Weights of a small sound classifier.
Model: 5.75M parameters, log mel input, arch wavenet, depths [14].
Data: trained on single English nouns, adjectives and verbs, spoken by a formant synthesiser in many voices, 78125 training examples.
Rows from block 7 of a small sound classifier, named by matrix and row number. Rows with one number belong to one channel. Each number is 500 + 50 x the weight over its row's rms, rounded and kept within 0 to 999. All counts start at 0. Numbers have three digits each.
After each channel's rows are labels from the 100 clips, of 14976, where the channel reaches its largest size: "lies over" is the class under the peak; "strongest on" is what is common among them. Only what is clearly more common there than usual is listed. The data: single English nouns, adjectives and verbs, spoken by a formant synthesiser in many voices. In brackets: how many of the 100, against the usual share in percent.
# filt: filter width-5 conv, dilation 4 (model.blocks.7.filt.weight, 192x192x5, each kernel summed), inputs 0-95
# gate: gate width-5 conv, dilation 4 (model.blocks.7.gate.weight, 192x192x5, each kernel summed), inputs 0-95
# out: residual pointwise conv (model.blocks.7.out.weight, 192x192x1, transposed), outputs 0-95

filt.8:490510493504462479562463499483539557582524483520514446530488472508586487496575537542530549545474478513567486482601513500549514469445494543470531541445479505542599484369475519472422473384457426410445572422472484613466555480492487460492507550452499552517492540433514543492459570480589555463
gate.8:470638431513508448488478465478468430469497454396539475532489566528561504485499520505509457541432469485567456552485470577430569588399475570511559446570553581508475531527507485530400446497468507586487477495539478438506495537527483590501399475529501620484573420512497389501536525556557584526
out.8:573532456532482475473518366475473503593468537477518493536523503543421499457498605522469501470602477512429457429498467464541463501554460401525460514520488456563500425545567485476477508465470612568418550499495458542398489435508504503552619513536542536471460519495470526496523552466430559464
lies over: /s/ (54 vs 2.5)
strongest on: /s/ (56 vs 20.5)

filt.79:522583482496456391437482621446466479492535579486423447481545517431499458559525495430409614534523444515397460491510437515569472489515577532552477564411510556473535511503515532489374494446512542488421553463514478480505535459477553457557508518564420496496495498454449424470369475497456407481
gate.79:522468442537462463414552529468644524557528508457598385545497516527610459483523483500475475561500489450445543422517461389479466522505538474460462487468434493544503527485478540476503504304587417480500492513477463488546566552434458517455489558401454562437530429556540535564541471580494479586
out.79:515481419482485528544536485465559433467454618496625398413521404446501492594546434505496540516476494465445510524568516479494470518505463487480418547604553546542542502489569464567486519498554442564466564568437554453488620525548475578509452582537587459444482482487537526588535547455573458484
lies over: /k/ (31 vs 2.7)
strongest on: /k/ (41 vs 18.7)

filt.120:523523508488503482540612548454450460571497430485513461536477518486440626335458511465487567460501517470547608473547497491502560572550472504506467422457472518528479515492507478471589437521500444431561457504490542500469485495441379449542441462510506450506475512442472468533474508602509623479
gate.120:571487414537539499527561578410559509604567568464519464584523567446505493481547451493541437513449447473502486383469509416481605530492477381472583490506527535480523478417434495457596527480498555478595416565452500545448447514528431526534410471505480552489575570513557548582458470543489589466
out.120:494476390501476426555486460449478494482500515509557558488566527440514538394450572542512545503573460487582558384475491534537501484620400543490532489541434557481437546511608454505620464484509397458453546563529499496449468555507507557482480466485601395496461507424352596503580510459517563538
lies over: /k/ (38 vs 2.7)
strongest on: /k/ (41 vs 18.7)

filt.174:496427516447512517479436536496497484469499535552500554480509504505499489546468627473582525435550450539521550514538523592509466504512613452550519484477397454463445526402515408409506433420455509584585436507493443536543585435523553602433473503466514404460463523536523486515547549477446510506
gate.174:574545336573479517596487461475481494595515505493505465437499533515517448491507477517461489518453457432458526490489518401401530502435477512456491578536454526537464456522439522492503488474593581420386554504440515471519471499451550479490512483482482506569585492497519605501519499438535402596
out.174:458532569484482537362538567493451501478481464503545430375485528466444487487522504545492470520508391521530535444489509486498543520535534510532437429569576533481423494480551505542521510487531488493522541496518444497477414419553452504563456518420484532464476565489474522498489500503448505506
lies over: /ɔ/ (31 vs 1.8)
strongest on: /ɔ/ (32 vs 9.5)

filt.20:478542491551497528435567600564548580489506474527498499490527521498496590423430530425468507494486544616517530534501471497465520422492534531457491490458388546469440503514645539540567523572493541496506478515502471436583565470496541546474481438515547439443521481456480566558601613503518550624
gate.20:432548527497419409508411521395467464523509544565509511508584619588535511514461491429462457615541496487471567500533447519595454559426477559471478504427528549454434513523499556571493527586502518560532525507503467586523576474470611505490449419544514466410529410463540566472531464408551474539
out.20:416472509537440451461499642536539420499469563548472478514443579603521441465510359573464489501452474522502445453520537526469511431483482483531485591484557540518612472508502421505572557538540486464528524561481527556500446553499486441476493461544544563545453559436506437479510440410597497516
lies over: /tʃ/ (29 vs 1)
strongest on: /tʃ/ (29 vs 6.9)

filt.81:447430518366505519482527513545497468567485465543476472493541527543486516431468567515480442584514497522496520522564498479462422585565524502550502505464509540482511484360545484576566532545538463498557499472488508509489533525572590562443513426551609422514443506410478521442423458436541516536
gate.81:580521440521462558481479555553527525538531521519517518488494593485520638527514467592445383503535524562450498556527497518456405453446507486454474553504425517489531536463462486558523576486452533511530463425507585448462512500470547516519417549550509463455531495537627587468418508582556496545
out.81:474477436433496406569533471587408573541512540571642546508530425532576516442466480505483557455556510483462517492446510508528514601423435602517452510602460503489546559444510481495528515529528485392607465509492483502429553482546574446560471471474544424559502522528459584466520448502423574523
lies over: /k/ (43 vs 2.7)
strongest on: /k/ (50 vs 18.7)

filt.13:546466568380542515497501427508555546504502419477539521499524467505500435539447392531547447558533516504587419535490550538485504422493523489535480526427420486440515447523485436512427526441540431497468431486505475587512538559567544470474540488472519561458508534479439569486468546359421522524
gate.13:471528576544579415464556572573496544546510504452461542548456540457522622511461512438500565378553541503578445519472510490474478535545577467442506506486538561446549531475484543434514469416475482471524429538460492519532541448410541476553479521599440433493494383482534516580468504432543475451
out.13:515492510514465517515450515507494528543442522483489478542520544589513555509484465488546507537606470608508532383406465467380530477550473418482552529496518497596431459532557527410509509482490545508413614404464457488494491567524538627444466573541535505392488495502486517472534465533517542469
lies over: /d/ (42 vs 1.5); /t/ (40 vs 3.4)
strongest on: /t/ (55 vs 27.4)

filt.56:471556502517480480478534563563480502483464533508498512447470473492520575481519503423481499417415518483497384479463455507468507458479497594516481560464607486483528411446448484430496469420496480542452437488426493513493498489483502509556546469516468520552561475545512481576515517526518461542
gate.56:459570546592469435473528536533514543548569540445482513478524472547453544550518547460527499419428465509534429411504507356511506482509552474528514534524515515470528507491520528622481613450394500572484441534526451428506501430438484500531398559527512599490485551524442381608454538549493500524
out.56:496484505468442588482521494468492510510507532452458513463533417433537610522480527414492538477496475484532515421517491461477500479522402394522435619467505515466398527531645584584410488509520505473589585436430401501517500452492624479541525539507429580464514459435407463435529500552545458443
lies over: /d/ (39 vs 1.5)
strongest on: /d/ (48 vs 22.9)

filt.188:544509481460488458439468502432498574526525528478476362515474488471582505431540538449451586497561485552401534500521517570542436451411478522505329579437458321455520520554495428476458493520532471462538537451501575517473521514415447459488542516509482487549467562469483511460478497489545552489
gate.188:427522515536559509552484529570478381459469461558568500550497458463604511527444423551538492465463477423561519543442453500421602522544505437487528487526537469469433454482514533558596507570502455535502476551473556461494472596491549530511535498517539502438586520559520524494534536485487444424
out.188:475540465476495419548478450378454467499511445543456457534492514555569494513556457443543557475546415579476524422456472602556526408449376454488496594504411374558549506570596554419529547439528468497543529439452477485490585474564412576556516436469464541406510527529484551521496505442481483566
lies over: /s/ (40 vs 2.5)
strongest on: /s/ (44 vs 20.5)

filt.11:481527537494446614452550536486529465504534512451540416489470540488427606484493427494528498505388457458397372495494425429413582456449483508513426551508526545563450519463519484485522563584449623529502536531412567408483532529554531562534492506521506572388442535454489561377582561503490525491
gate.11:480518492468418575481487572585558409471539571499491443448494538524479511507497521577534492477463474549496521516468521476406536547581481500456544560462365543515580521542519584478522538496438545540430410596548459502582461532539505529484497504461480523500562445527556541450594532503446448532
out.11:528543435509543526430575536547506514559468465569462511483517428615478437486519544491508517477587483541424482560459503493480522446473507549506457442466390557556516574443427461516563484482541504596416519502403508491429359546507487546522488500524518509542594581525481574552515482453540511496
lies over: /s/ (31 vs 2.5)
strongest on: /s/ (44 vs 20.5)

filt.145:542458490499579360505470458516463489417513458552508524447463530484460506510486452485526426468505494499521501482526490530477560504427584449431390385534457435512469477582495421540518458537516432554491420581551478464578457496505407467600596504473447463583458553459530413482521610467412475557
gate.145:462560449600458438396490518477492495480529496464455446502525469458507502545544464560421532499491457503432541513466491531480487561517540441440411587378539562351612606516472427550483539474535498578451471466466376451488605427509526462500518449454480457530488405545476486448482404453457483562
out.145:446576536502524505539558515517534612550538592471428529622548513460520540499562528575501579452539505518541542522518496444483477458570493480493413491509437498523497459465475422412493551434580587469577435536551425545512551568531522458507421509463512470453541532420504412556460542478388435531
lies over: /ɹ/ (40 vs 1.7)
strongest on: /ɝ/ (30 vs 12.6)